A small class-conditioned image flow-matching model, trained from scratch: 32-pixel images.
Rows from block 3, named by matrix and row number. Rows with one number belong to one attention dimension. Each number is 128 + 24 x the weight over its row's rms, rounded and kept within 0 to 255. All counts start at 0. After the name is the row's rms in percent of the matrix's.
# v: attention value (model.blocks.3.attn.v.weight, 512x512), inputs 370-443
# proj: attention output (model.blocks.3.attn.proj.weight, 512x512, transposed), outputs 370-443
v.316 092 [138 178 143 152 145 176 134 109 142 131 120 101 118 135 118 130 107 117 102  84  79 135 152 131 161 153 148 113  98 135 138  99 126 159 115 170 136 108 136 107 116 133 191 114  84 122 124 146 167 130 135 156 110 160 152 163 124 124 132 164 128 103 112 155  95 175 118 131 105 134 138 159  99 174]
v.317 096 [140 110 143 109 154 138 132 106 110 148 154 167 183 124 116 146 122 141 127  73 166 109 106 125 122 141 145 130 136  98 140 173 141 122 141 103 154 102 108 188 123 135 126 104 171 136 104  80 174 157 136 142 169 139  82  90 125 131 138 106 162 147 138  95 128 190 161 144 106 137  97 105 148 121]
v.318 101 [ 80 131 126 112 201 105 127 139 114 181 155 107 118 165 114 103  89 143 139 132 113 162 101 131 128 135 128 121 165 106 143  97 101 138  98 121 129 111 122 115 146 132 132 139 141 112 122 118 137 143 135 138 139 114 138 116 180 131 117 158 164 124 146  93 107  83 126 124 132 134  74 137 127 178]
v.319 096 [134  98 119 103 129 121 153 101 141 189 158 166 121 158 139 161 134 132 134 132 127 137 151 121 125  99 125 128  97 118  97 156 126  66  52 144  90  80 142 136 133 122 119 126 121 148 116 115 161  93 153 149 141 100 142  61 111 174  99 116 123 159 130 117 161  81 131 110 116 132 115 110 170  88]
v.320 107 [129 146 109 145 112 128 174  95 119 123 165 171 167 135 107 135 123 151 153 103 123 134 143 149 161  79  79 117 126 117 147 123 156 135 137 130 116 163 114 155  50 155 147 135 127 117 131 130 100 116 114 140  89 167 101 123 122 124 131 123 113 126 129 113 115 110 100 114 123 137  86  78 154  43]
v.321 099 [111 127 123 148 123 136  96 109 107 112 140 131 111 138 128 101 101 141 148 150 135 122 147 139 154 113 112  98 188 121 102 109 165  99 113  90 124 152 146 103 169 108 110 122 119 118  97 118 136 144 171 131 105  86 154 174 137 149 109  80 151 109 130 117 132  51 117 120 135 118 115 108 147  81]
v.322 093 [136 134 131 141 129  86 121 184 139 129  99 183 134 119 150 134 165 129 123 122 176 101  93 172 132 118  87 162 111 124 120 125 165 116 124 127 107 170 169 158 103 121 130 135 135 130 144 113 110 105 111 117 111 134  94  82 143 138 140 107 124 118 120 149 127 190 126 137 131 142 135 117 115 113]
v.323 099 [ 80 183 146 127 118 163 112 120 103 114 115 142 134 152 123 153  95 138 112 128 118 114 127 137 141 152 124 126 117  91 116 148 153 130 145 119 106 149 186 126 124 131 155  94 125 109 130 116 119 124 143  98 139 114 106 111 134 118 130 206 109 123 118 113 116 188  94 134 145 154  69 115 123 137]
v.324 096 [151 122 116 146 149 127 132 121  97 115 205 110 127 112 131 139 120 122 129 138 145 132 108  95 109 125  96  98 123 139 142 117 157 135 131 144 133 115 100 114 136 126 116 118 158  79 144 123 117 174 113 113 156 110 131 143 147 160 134 102 106 133 149 111 141  51 119 125 140 139 119 110 125 161]
v.325 099 [159 170 164 122 120 154 147 146 141 100 152 137 116  87 103 158 116 145 115 171  90 120 121 117 162 114 145 151 116 127 112 182 172 144  97 139 124 165  73  93 180 107  81 101 139 104 132 101 160 157 129 109 155  85 137  83 135 162 153 116 134 140 157 140  96 192  87 122 110 125  91 141 159 155]
v.326 090 [142 124 167 117 141 123 139 118 176 123 124 141 133 129 160 123 152 115 105 123 121  94 176 138 155 109 165 120 142 132 140 145 165 133 118 120 126 131 110 171  70 103  82 125 157 153 149 156 106 166 102 136 125  85 141 114 142 148 137 133 114 135 128 145  99   3 122 111 125 145  86 157  97 122]
v.327 104 [111 150 137 120 122 118 128 123 141 141 135 135 105 154 108 104  75 146 154 132 125 142 129 138 121  87  92 135 109  94 153 184 132 143 171 103 156  75 107 159 134  60 129 104 100 107 136 131 160  48 133 168  96 135 120 115 137 166 141 144 153 120  95 149 123 145 151 126 112 144 139  82 157  67]
v.328 096 [148 111 192 151 131 144 114  90  85  99 150 161 160 103 162 113  85 154 105 120  77 101 100 140  95 107 139 134 130 154 132 129  86 119 119 169 135  76 102 135  74 104 142 117 134 145 150 127 108 141 123 150  70 137 146 128 159  95 124 190 127 157 163 111 139 102 157 166 136 116 155 149 157  93]
v.329 100 [110  92 113 140  79 152 129  84 106 163 134 166 149  88 106 124 104 149 142 132 135 114 149 148 145 131 151 139  67 109 142  96 137 107 178  96 123 107 158 174  76 164 168  98  90 154 142 113  93 123 120 149 132 103 123 128 159 149 157 162 139 161 148 101 133 113 134 136 116 123 125 120 173 131]
v.330 102 [134 115 110 108 105  97 165 118 110 135  97 151 102 153 159 110 110  94  53 109  73 126 200 138 119 126 118 164 135  95 120 100 123 142 114 104 144  95 111 108 133 132 142 118 137 118 138 134 121 175 110 169 106 180 135 143 136 146 162 136 110 142 163 102 105 148 177 130 138 108 119 108 114 186]
v.331 117 [123 130 114 109 115 135 154 147 122 131 148  89 115 139 116 134 155 117 122 139 114 168  97 119  89 144 101 126 135 142 127 190 147 116 140 111 134 124  45 130 133 125 110 133 141 116 115 117 144 128 125  88 161  68 141  86 112 153 135 114 101 126 143 116 120  85 113 138 133 130 135 143 125 111]
v.332 103 [113 137  80 133  97 142 153  92 104 134 161 145 160 142  98 141 119 128 149 121 140 147 148 141 139 117  99 132  78 110 104 157 131 119 122 121 126 133 147 162  76 120 142 162 117  93 111 130 129 109 130 119 144 132  72 140 139 117 119 160 164 159 110 136  99 108 111 141 123 146 126 106 119  67]
v.333 091 [ 98 136 133 108 134 127 124 104 160 157 129 152 152 157  92 110 128 129 128 137 119 154  79 112 125 129 131 127 155 117 125 144  97  90 129 109 121 134 128 138 157 124 126 145 132 139  92 126 153 107  89 107 138 105 104 138 101 118 116 185 116 169 154 123 133  94 116 141 120 133 158 112 152 103]
v.334 106 [145 132 174 109 133 122 145 150 106 125 140 121 161 148 208 153 161 133 121 123 123 138 113 109 110 157 143 150 100 126 140 129 123 111 146 140 120 128 111  94 101 139 123 133  94 139 133 121 120 134 123 120 176 157 147 115 112 160 146 100 137 161 122 166 131 113 183 133 145  98 127 122 112 159]
v.335 093 [ 94 105 102 146 117 141 102  78 123 115  95 138 102 131 105  93  86 139 111 112 119 105 129 137 142 131 107 137 151 129  93 204 146 137 124 143 156 107  97 144 138  96 145 125 107 107 117 120 143 125 144 132 118  88  66 128 111 140 150 122 132 103 112 110 113 144  99 119 138 111 135 106 116  87]
v.336 095 [ 85 137 133 135 120 117 106 121 149 121  98 126 135 152 142 118 130 140 190 150 144 107 162 108 152 139 114 126 119  98 107 157 166 151 142 124 142 136 102 138 139 103 109 109 154 121  97 144 153 125 130 169 160 118 122 150  98 135 183 138 105 114 138 120 118 194 113 135 133 134 150 117 110 102]
v.337 096 [ 98 160 120 120 105 122 148 103 166 135 197  88 146 136 111 141  98 113 149 151 135 151 126 114 140 109 151 111  88 139 108 162 130 125  90 160 107 136  99 106 122 107 104 133 133 168 147 118  70 149  99 123  96 100  90 118 179  91 133 169 128 126 124  91 100  65 105 132 126 148 100 110  99 147]
v.338 100 [142 129 118 155 124 115 147 101 126 123 102 147 118 120 146 113 110 132 133 164 149 157 178 126 131 111 148 128 157 176 114  89  97 142 118 157 115 118  79 123 130 116 119  97 129 153 124 116  89  88 127 138 139 155 127 154 152 131 139 130 124 129 101 172  75  84 142 142 147 127 123 119 106 158]
v.339 099 [130 164  97 133 130 141 125 136 106 181  52 174 119 154 122 111  74 129 146 113 122 150 115 145 152 126 114 105 102 152  93 130 157 157 136 175 116 135 119 141  85 103 139 112 151 159  91 153 149 113 142 138 160 110 110 116 123 141  64 136 109 122 123 174 134 127 107 132 137 127 111 112 148 101]
v.340 100 [141 132 137 127 117 104 123  98 112 127 153 143 139 119  86 168 162 121 127 110 156 111 152 131  96  83  90  99 102 115 135 166 155 143  96 105 121 129  89 102 110 179 156 129 132  99 123 136  81 137  91 131  83 143  83 172 122  96 105 137 126 131 145 125 109 109 122 116 120 131 134 132 135 112]
v.341 101 [152 124 154 142 144 109 136 101 139 108 159 103 143  45 132 147 148 107 107 162 103 145  95 129 105 115 126 101 133 125  96 130 119  98 139 130 162 154 104 119 101 100 121 121 161 167 135 137 125 144 126 114 110 111 142 148  90 138 134 190 155 144 127 139 151 177 120 119 141 124 147 165 105 137]
v.342 096 [180 148 134 154 130 125 106 130 131 117 131  95 155 121 151 122 113 129 121 110 136 135 121  79 154 185 121 161 129 142 107 140 140 126 137 104 147 145 126 154  85 148  93 133 126 138 119 125 121 147 150 104 199 139 163 108 164 134 163  65 113 132 110 122 143 163 147 125 135 122 130 110 102 143]
v.343 091 [ 98 125 138 179 124 112 128 138 113 142 123 151 119 103 137 163 154 138 103 101 188  57 140 139 130 120 153  98 131 131 120  62 136 128 103 109 118 171 163 146 103  89 146 110 142 160 123 156  77 153 136 174 155 156 128 118 160 153 122  85 142 134 125 133 108 129 145 123 124 116 150  94 141 101]
v.344 109 [125 106  98  80 124 136 142 134  99 137  93 169 124 117  84 122 146 119 151 143 114 124 159 162 175 140 189 132 106 139 108  69 149 130 133 163 124 114 185 145 157 138 141 139 128 148 115 147 166 108 102 134 102 184 131 109 106 164 170  98 100 132 133 105 141 134 153 130 122 129 133 113 130 128]
v.345 100 [108 132 128 102 147 144 143 116 110 122 127 123 137 133 110 100 150 150 128 110 146 111 151  98 141 138 108  85 142 146 156 177 149 135 115 123 130 112 134 138 128 138  85 131 111 104 134 103 169  50 117 118 146  77 136 120 125 179 103 101 130 133 107 140 161 149 130 117 103 132 146 106 167 118]
v.346 096 [133 156 107 174 139 117 123 159 112 112 126  82 147 116 120 135 135 107 136 146 120 182 120 126 133 114 149 131 149 130 154 166 161 171 116 108 118 148 118 141 129 120 129 140 133 111 109 152 157 143 142 119 142 140 143 112 107 114 116 103 124 110 118 120 109 228  86 131 116 133 102 101 125 143]
v.347 112 [143 101 196 119 126 153 112 103 135 137 159 123 124 104 150 102 134 145  82 156 103 136  92 143 125 137 122  94 158 132 122 135 121 127 107  70 123  84  98  93 148 113  85 107 142 123 127 122 148 185 124  90 149 140 139 151 153 126 126 164 123 138 109  86 128 106 126 125 128  96 132 146 168 160]
v.348 092 [ 98 137 118 145 127 123  96 119 151 146 146 143 172 136 154  92 127 137 119 124 123 141 121 110 128 124 147 149 151 167 152  97 165 170 141 149 127 154 105 116  99 126 151 143 142 162 128 118 187 131 136  95 154 157 187 122 102 116 137 144 107 138 133 119 135 227  93 140 121 111 135 160 104 153]
v.349 096 [131  84 122 139 121 138 152  93 144 148  95 106 133 150 109 118 126 107 104 134 123 102 181 138 126  97 160 128  85 144 125 117 126 183 191 133 173 151 117  71  90 122 152 120 166 123 168 134 113 139 146 133 159 109 133  97  80 108 138 165 106 161 111 133 119  79 113 103 134 137 139 107 124 195]
v.350 098 [174 143  94 175  96 125 146 148 127 130 105 143 154 173 130 146 119 104 135 144 103 112 106 151 144 100 121 121 117 111  96 147 126 147 113 162 121 156 136 160 143  56 144 170  80 142 116 113 137 144 139 157 197  89 155 159  93 143 136 141  76 130 163 135 146 142 123 139 134 107 113 165  94 148]
v.351 095 [105 131 160 135 148 116 117  80 127 103 167 138 161 103 119 135  93 122 152 132 120 126  83 136 149 127 108 135 124  97 115 187 132 103 130 125 145 145 149 119 141 137 147 130 112 110 135 134 116 152 104 106 112 149 111 188 105 129 126 173 127 151 106 124 184 124 129 133 118 123  81 127 138 113]
v.352 107 [138 153 130 119 159 126 113 134 130 159 157 167 179 116 162 146  74 129 118 126 113 106 127 153 139 144 163 163 109 101 151  82 127 126  95 119 135 105 160 110  65 131 154 137 109 108 145 129 116 147 150 142 107 193 102 113 151 131 157 149 165 122 153 155 123 111 140 166 129 131 103 116 145 189]
v.353 100 [ 77 140  87 151 124  96 131 134 126 141  95 141 121 111 120 129 136 124 114 103 126 131 160 128 165 158 125 124 105 135 132 132 158 148 146  77 113 141 160 166 131 108 165 160 146 140 124 112 138 147 111 144 141 119 157 129 109 126 144 152 131 148 143 124 140 127 117 142 143 138 140 129 124 161]
v.354 098 [135  94 174  95 137 137 123 101 121 143 118 111 133 153 156 110 126 115 100 143 144 108 168 149  89 127 153 156  88 133 138  74  93 125 104 167  92 117 178 149 114 161 170 149 127 113 170 153 123 166 114 151 126 170 145 176 145 142 107 131 102 113 121 107 120  68 137 126 104 125 130 129 122 130]
v.355 094 [133 169 103 131 101 132 134 134 131 132 150 125 144 142 136 166 114 105 122 130 108  97  80 136 147  94 117 178 125 107 119 155 155 134 109 123 126 167  94 120 110 142 134 133 152 114 139 139 112 135 144 150  72 111  98 155 149 101 125 176 107 142 122 123 126  55  97 111 132 131 138  73 131 134]
v.356 105 [ 94 142 104 114  89 156 145 119 116 114  77 160  95 141  85 135 123 143 105 162 118 151 146 154 131 118 122 111 134  96 138 141 125  68 156  96 106 107  66 104 131 112 107 178 180 137 114 105 156 124 106 123 113  79 109 152 150 151  90 202 149 109 128 123 122  74 106 110 119 122 117 132 141 113]
v.357 098 [100 122  86 138 123  94 116 150 126 116 117  82 131 113 117 122  96 126 159 110 144 148 176 139 129 151 115 160  92 185 117 126 134 137 188 114 130 112 112 128 103 127 155 127 174 133 130 111 112  87 138 151  39  68 129 131 115 129 138 141 159  81 103 107 142 108 151 147 129 129 144 157 142 108]
v.358 105 [120 118 103 125 103 133 122 118 108 182  99  96  89 113 146 123 122 128  88 105  72  97 145 122 166 146 130 121 129 135 107  70 148 104 121 135 108 127 167  76 125 128 169 117 136 138 133 117 123  93 111 153 117 145 148 122 106 123 157 155 118 129 124 154 121 177 124 108 147 131 123 129 126 145]
v.359 099 [123 116 141 107 177 143 116 181 114 179 168  51  93 131 173 160 150 136 102 169 153 179 119 120 170 155 159 154 139 120 128  91 102 168 112 122 119 134 103 125 173 184 107  75 137 138 144 146 114 139 109 117 147 155 164 152 170 145 137 159 131 145 152 119 129 115 165 152 124 114 124 145 131 168]
v.360 096 [135 106 123 133 143 122  96  88 123 126 122 102 118 108 145 136 155 100 144 129 120 105 104 112 120 144 138 124 114 109 139 120 119 111 145  95 110  93 112 178  94 111 137 130 127 122 120 137  95 111 186 136 154 151 130 112 101 137  96 111 131 153 154 141 130  79 157 156 148  99 126 170 112 125]
v.361 106 [133 151 145 116 191 115 111 135 138 115 161 116  82  77 188 162 132 126 103 110 130 143  81 110 116 148 146 145 142 142 124 144 155 119 116  68 141 154 100 107 152 101 115 155 149 144 157 127 110 139 128 114 163 117 153 127 125 138 133 103  86 132 124 132 146 113 145  86 112 116 125 150  98 157]
proj.316 089 [141  89 106 108  99 102 164 154 119 109 114 149 156 139  97 122 156 161  85  70 116  95 128 151 105 125 129  94 115 110 116 142  76 123 113 122 115  93 108 167 152 122 138 170 137 146 163  97 101 128 160  89 152 141 110  97 156 125 125 126 101 110 139 117 116 134 125 130 128 154 156 146  98 127]
proj.317 100 [121  68 148 144 104 105 114 138  88 150 114 145 125 142 102 113 122  86 116 104 172 106 130 132 113 135 181 133 146 143 133 134 177 145 137 133  86  68 110 172 176 126 122 113 139 117 147  92 165 115 136 143 162  92 121 111  95  81 116  77  94 153 141 183 143 126  82 107 117 131 154 178 165 136]
proj.318 108 [ 91  69  65 119 118 105 152 146 127 153 148 128 117 160 149 117 119 135 154 125 146 122 123  84 121 124 110 137 167 125 126 143  60 117 121 132 116 124 134  74 187 116 112 111 187  79 144 120 122 137 117 142 172  92 135 152 142 125 135 153 122 119 128 147  93 106 159 106 119 108 134 147  82 122]
proj.319 097 [103 137 167 132 174 151 145  99 131 163 113 135 132 115 114 147 134 143 133 141 133 135 103 144 142 154 140 126 105 157 117 155 146 136 169  98 170 123 129 111 148 145 109 152 188 117 130 117 149 165 139 100 116 160 133 121 127 166 175 160 107 131 149 134 139 147 145 139  92  98 128  84 129 144]
proj.320 113 [136 135 144 151 153 121  87  95  92 117 134 109  95 132 126 109 150 155 103 142 103 140 104 121 134 132  68 102  98 148 154 151 142 153 109 144 111 149 163 128  96 126 165 136 152 103 126 138 127 114 153 117 125 111 180 129 152 147 159 121 124 130 109 114 148 157 117 140 145 134 157 140 158 146]
proj.321 101 [156  83 128 153 162 132 106 123 138 137 111 149 125 136 152 174 197 153 124 187 116 155 140 115 112 138 113 107 100 128 161  96 164 153 169 124 127 146 126 148  77  85 134 144 111 141 127 142 141 113 112 132 152 114 156 145 140 111 179 112 175 116 144 139 170 161 110 129 114 155 131 138 136  99]
proj.322 090 [131 131 128 136 140 122 132 147 137 127 144 139  97 129 163 139 100 147 112 100 146 145 146 100 109 123 127  87 135 134 148 151 132 135 141 145 158 126 137 160 147 104 144 119 167 138  99 122 109 106 141 143 102 138 147  79 121 142 123 184 155 118 121 108 114 143 103 139 137 135 133 122  81 127]
proj.323 102 [163  79 122 139 128 128  83 153 112 141 131 102 131 146 137 128 152 130 161 163 100 194 128 111 101 168 149 183 103 144 107 108 182 149  94 155 145 154 186 134  91 129 173 102 158 130 132 169 131 127 134 153 135 123 104  63  92 159 172 153 144 137 147 120 139 161 128 184 130 150 149 133 175  85]
proj.324 107 [161 191 132 123 105 146 123 146 118  89 145 112 125 125 103  95 119 133  62  96 114 130 103 156 117 115  23 111 154 132  87 136 137 144 133 136 136 150 135 107  99 136 117  87 140 109 124 143 137 102 137 103 101 123 132 145 120 141 133 107 122 122 170 138 104  78 126 108  84 109  96 135  85 111]
proj.325 099 [121  69 102 129 131 146 111 128 141 102 114 112 102 105 145 117 144 112 120 176  84 111  82 182 148  91 136 148  68 105 101 161 138 126 133 101 121 141 166 139 143  76 161 110 131 105 145 149 172  76 133 125 173 135 139 176  69 147 118 150 146 143 161 108  85 141 140 141 154 104 149 131 151 125]
proj.326 098 [150 132 157 142 126 131  82 105  99 105 154 102 107 136 113 121 117 153  69 119 172 140 107  92 100 189 133 130 109 120 137 114 188 116 174 117 142 131 148 161 144  92 150 145 150 124 121 141 133  91 154 138 149 137 152 140 136 119 143 199 145 134 165 109 142 136  84 147  98 167 123 139  87 121]
proj.327 108 [114 155 152 131 139 156 151 117 133 111 140 150 109 135 150 180 221 125 123 116  84 143 101 129 151 127  91 127 144 148 166 138  87 123  93 152  88 104  94 107  90 161 147 116 165 122 109 107 166 174 118 100 117 101 137 119  77  82 118 104 110 105 142 111 138 142 130 125 180 105 140 106 156 136]
proj.328 100 [ 98 195 179 130 143  98 118 131 134 124 154  61 136 126 108 101 169  94 116 141 154 122 124 107 157 117  61  99 139 153 149  85 117 126 128 153 141 117 128 135 174 108 144 182 170 124 110 167 115 107 120 128 121 102 141 128 140 129 104 137 135 116 170 152  96 146  87 157 163 146 119 131 107 171]
proj.329 096 [ 88 177 131  65  97 159 135 137 171 120 109 121  99 140 109 148 164 127 105 113 158 124 126 142 161 147  94 128 128 136 138 137  88 157  74 155 103  96 113 140 173 151 118 175 153 128 142 120 149 140 132 150 125 125 113 109 131 117 114 104 132 123 118 124 112 119 156 120  83 155 144 152 169 118]
proj.330 109 [114 139  99  85  90 143 164 127  96 153 133 165 156 131 145  80 147 144 166  98 189 130 142  71 149 108 149 149 127  80 103  77 154  87 125 125 141 132 123 162 155 149 100 106 160 171 134 132 112 110 118 126 114 108 102 139 103 128 115 185 168 127 144 153 133  95 129 140  90 156 139 143 113 130]
proj.331 109 [174 142 130 151 108 130 119 100 161 134 170 158  97 158 170 129 113 126 131 122 138 134 138 152 111 108  95 149 100 161 144 167 144 151 136 130 144 176 135 128  87 167 110 140 118 135 141 109 134 133 134 147 126 164 157 134 149 157 100 141 142 115 142 155  76 146 126 113 137 116 109 125  87 118]
proj.332 103 [132 104 104 110 184 138 129 131 119 102 160  82 103 118 121 147 170 123 125 138 128 158 134 104 108 125 128 112 122 108 163 107 140 134 144 121  92 137 107 130 163  87 147 142 117 118 101 104 146 107 130 124 123 139 119  94 149 124 121  89  85 116  43 118 137 160 109 148 102 129 143 128 115 144]
proj.333 093 [189  76 128 112  89  88 141 153  98  98 104 139 103 118  95 125 135  89 128 129  77 111 113  98  94 146 161 108 155 107 109 102  91 160 188 144 155 154 132 143 151 133 120  97 103 186 130 127 118 144  88 118 131 136 112 116 157 117 121 134 109 140 151 153  82 141 173  89 132 165 154 151 122 100]
proj.334 105 [ 63 147 151 151 123 133 138 103 136 142 116 133 136 117 122  68 101 141 135  95 140 122 125 158 117 111 141 130 140 130 144  88 145 103  95  94 143 151  80  94 106 131 162 149 134 117 118 138 144 148 123  75 105 123 127 140 155 106  97 102 128 116 156  87 167 146 114 131 124 124 132 107 137 146]
proj.335 104 [111  82 115 169 150 134 112 116 142  89 115  90 140 166 137 185 176 125 133 166 142 134 169 136 137 183 152 153 146 151 182  95 169 132 116 135 155  98 133 135 114  82 154 111 145 146 115 140 130 127 105 136 138 171 116  75 130 117 150 134 167 143 124 107 148 124 119 182 164 142 115 136 140 119]
proj.336 092 [144  78 104 155 141 163 175 146 144 122  90 123 118 132 129 139 112 126 201 125  97 151 119 153 140 110 165 150 160 166 168 171  95 100 102 115 105 127 137  98 124 167  86 109  86 104 129 111 123 130 114 139 144 124  94 153 116 121 105 103 108 122 106 113 145 121 160  85 146 144 117 109 170 137]
proj.337 100 [122 148 121 106 129 129 126 145  88 154 161 101 112 141 118 135 118 104 144 106  96 126 153 154 170 142 101 146  94 126 113  96 107 130 141 126 123 197 148 114 127 122 136 145 110 127 143 109 136 148 138 168 104 133 125 107  77 142 111  79  89 139 174 145 112  89 151 100 123 118 138 146 132  84]
proj.338 105 [112  97 143 131 120 111  85 136 146 104 139  80 158  93 143 134 142 113 133 153 140 107 137 127  98 135 191 136 142 147 116 122 121 135  99 171 123  81 142 183 127  76 100 146 116  98 132 133 146 162 154 109 133 131 144 142 163 176 100  78  96 118 149 103 125 164 168 133  83 153  87 157 121 128]
proj.339 103 [ 95 130 114 120 162 124 103 101 164 148 134 112 104 122 139 209 203 105 134 141 160 167 126 132 121 122 130 112 118 135 149 121 160 134 137 140 118 117 138 133 147  81 165 150 183 123 124 165 113 119 148 131 137 120 137 127 137 128 119 136 143 129 141  77 149 148  97 169 114 117  64 121  98 178]
proj.340 105 [149 151 136 102 105 110 118 123  92 111 122 184 114 130 141 102 100 124 142 123 124  74 107 121 136 136 112  99 111  92  89 132  85 153 146 118 100 148 113 130 117 149 116 107 142 102 135 116 129 120 129 142  95 102 101 157 122 121 125 118  98 105 111 125 111 103 143  83 130 113 134 170  98 128]
proj.341 104 [129 113 139  85 148 153 113 103  96 145 111  96 114 141 144 118  81  96  78 185 170 150 158 138 133 132 112 123 127 147 147  74 121 111 139 138 117 152 105 131 108  96 163 162 143  89 107 147 143 105 121 155 130 132 110 130 149  97 133 152  98 123 136 115  93 118  89 164 156 114 133 139  79  93]
proj.342 098 [ 96 112 117 144 118 113 145 150 172 195 100 118  93 143 153 130 147 131 146 100 120 104 126 193 141 122 144 178 161 167 137 115 123 164 104 129 128 142 143  95 146 167  96 153 130 132 119 128  88 152 146 134 138 148 108 167 142 116 123 133  98 133 144 101 104 132 107 162 115 132 121 119 150  97]
proj.343 096 [156 174  98 120 151 128 111 104 110 150 100 109 101 110 147 117 152 130 123  91 146  97 149  94 142 133 155 109 127 107  96 126 122 132 137 121 111 144 141 105 123 108 126 138 149 134 154 153 114 135 133 136 124 124 121  83 131 152 158 110 129 110 140 115 158 139  99 110 111  96 160 149 130 119]
proj.344 101 [155 123  89 111 143 154 117 164 126 141 146 172 118 143 116 100 147 115 142 106 181 160 143  94 108  89 134 149 116 128  98 154 120 143 134 157 130 102 109 146 144 179 117 144 137 127 143  46 157 106 142  82 138 126 143  99  98 100 130 144 144 125 141 137 127 108 147  89 185 116 102 120 152 144]
proj.345 103 [100 146 125 175 129  93 144 104 142 101 127 102  97 121 113 194 127 118 135 116 142 148 153 124 146 169 118 127 170 118 156 136 116  75 125 144 115 177 117 102 123 141 169 118  94  71 109 140 147 165 128 112 121 127 110 129 139 118 157 114 138 125 112  96 107 115 123 117 155 161 112 143 135 146]
proj.346 100 [193  52  78 127 144 124 109 155  99 127 107 163 107 149 147 140 113 164 205 116 163 130 101 158 127 116 162 139 105 114 127 102 152 131 167 135 128 130 109 128 165 149 118 125 102  83 133 162 154 107 124 157 142 114 144 137 129 155 146 163 131 136 102 130 127 113 117 129 112 142 157 120  98 132]
proj.347 103 [110 132 126 127  99 103 115  92 110 147 109 130  99 144 131  96 100  76 115 118 147 144 165 108 125 120 109 146  89 120 135 150 121 142 142 115 129  98 104 143 170 131 122 120 150 138 109 140 115  73 123 160 123 128 133 119 117  95 139 130 120 139 101 188 178 129 125 167 152 120 121 144 152  99]
proj.348 110 [132 113  90 146 164 122 124 137 147 112 124 122 124 132 179 158 135 129 139 126 151 132 120 105 117 117 165 121 123 107 126 105 184 119 121 134 162 133 135 135 147  90 125 110 134 123 131 168 160 127  84 137 128 107 152  98 174 148 142 173 151 138  98 132 119 129 124 163 145 136 139 142 111 150]
proj.349 100 [158 187 122 113 129  93 146 140 137 141 148 138 137 150 118 134 129 104  77 128 172 118 147 135 142 127 134 135 108 108  93 136 133 128 129 139 110 158 114 115 119 111 192 179 111 107 143  96 130 117 106 139  78 169 126 126 154 124 135 149  96 145 125 146 125 146 162 114  94 121 156 157 128 101]
proj.350 100 [148 118  91 109 144 120 142 136 132  89 135 153 142 103 100 130 142 172 144  93 146  87 173  87 156 172 171 126  96 134 101 133 194 157 122 126 121 151 142 155 176  93 120 117 125 140 186 166 154 117 148 118 133 124 144 142 136 166 146 137  94 112 131  93 102 112 119 155 110 153 128 119 111 151]
proj.351 104 [131 105 144  82 163 183 125 131 132 136 130  68 102 113 115 131 117 162 107 124 127 107 158 123 126 116 122 151  81 131 103 142 142 131 151 128 127 121 197  91  82 152 148 138 144 129 124 128 169 134 135 106 130 125 101 128 169 175 123 123 133 152 123 137 169 121 114 136 149 164 146 144 128 136]
proj.352 106 [ 43 150  93 124 156 105 129 148 129 119 146  87 138 111 126  86 152 148 115 118 129 132 102 112 140  92 116 156 122 172  95 128 128 147  90 119  95  75 141  91 168 135 115 147 120 106 157 136 118 141 172 107 129 104 135 127 160 176 109 110 117 122 134 119 124 113 115 111  91 136 159 119 173 136]
proj.353 100 [146 153 108 136 131 132 107  92 173  97 165 102 155 114 142 149 121 150 143 133 100  97 139 102 139  69 135 128 152 111  64 136 129 119 141 132 160 157 160 135 151 124  98 132 118 137 153 140 109 136 124 100 110 122 128 100  83 143  70 116 148 128 119 144  90 113 110 130 110  98 159 169 156  91]
proj.354 100 [107 147 113 131 168 188  92 125 162 112 126 114 172 122 144  59 116 142 148 134  97 130 102 118 126 135 177 127  74 130  91 110 138  95 109 117 138  86 143 128 152 108 116 117 134 155 165 108 166 109 134 114 144 139 122 162 139 139 109  92 127 128 127 140 109 146 136 140 132 132 136 126 184 143]
proj.355 105 [169 126 118  86 107 125 150 125  93  95 141 138 109 132 172 110 101 106  41  83 141 152 156 122  99  89  93 125 166  96 130 124 117 161 143 174 124 183 108 123  90 145 144 146 191 162 122  85  98 121 138 120  80 159 146 119 134 116 141 139 102 129 126 134 118 102 141  97 101  85  98 114 103 143]
proj.356 105 [182  70 115 108 140 104 137 121 118 138 107 126 124 149 143 128 137  87 141 156 141 142 135  91 149 122 129 107  82 117 163 143 168 136 128 139 126  97 138 169 144 132 134 166 136 155 102 151 100  74 112 175 128 118 152 134 112 112 117 184 143 124 160 134  99 115 119 133 149 111 135 110 157 117]
proj.357 102 [ 72 126  90 154 160 120 135 139 150  93  92 152 135 143  92 176 145 152 147  99 114 149 152 146 116 123 124 153 116 177 141 120 140 128  69 119 117 127 136  74 190 171 119 169 128 151 111 113  53 122 104 123 136 164 145 146 166 148 162 132 146 116 101 139 132 124 133 101 113 145 143 108 133 185]
proj.358 099 [121 147 113 165 124  86 125 140 101  91 165 138 147 150 136 120 155 126 100 118 197 143 129  71 135 141 110 119 117  87 160 104 185 134 122 115 152 103 124 118 143 118 110 134 159 130 115 166 129 150 115 141 136 123 145 112 117  92 110 148 152 116 165  95 142 138  87 170 126 129 134 124  80 151]
proj.359 097 [105 165 128  95 109 145  90 131 125 102 161 126 186 144 141  54  76 101 148 170 126  93 148 119 125  79  79 121 111 107 135 114  97 132 110 122 135 162 140 121 119  97 110 119 190 150 127 114 134 101 149 120 125  93 148 175 130 103 100  78 112 126 151 162 146 123 133 136 161 165 124 148 116 142]
proj.360 094 [ 72 169 145 151 109 144 150 136 149 121 109  77 135 163 138 115  98 162 129 133 167 175 101 127  96 133 118 123 180 163 159 128 122 151 120 113  49 104 103 151 145 114 145  89 156 111 115 128 190 132 122 116 137 150 136 120 134 117 161  84 128 147 115  82 155 126  83 137 135 158 165 109 119 142]
proj.361 101 [142 193 180 126 121 166 116 141 121 147 136 132 114 108 129  87 110 111 118  92 118 133 128 116 108 126 107 121 173 134 158 136 125 127 129 132 172 207  97 133 107 115 152 121 100 110 113 183  80 114 126 130 143 110 130 129 157 104 115 146 151 120 129 152 118 147 109 132 130 135 139  98  94 107]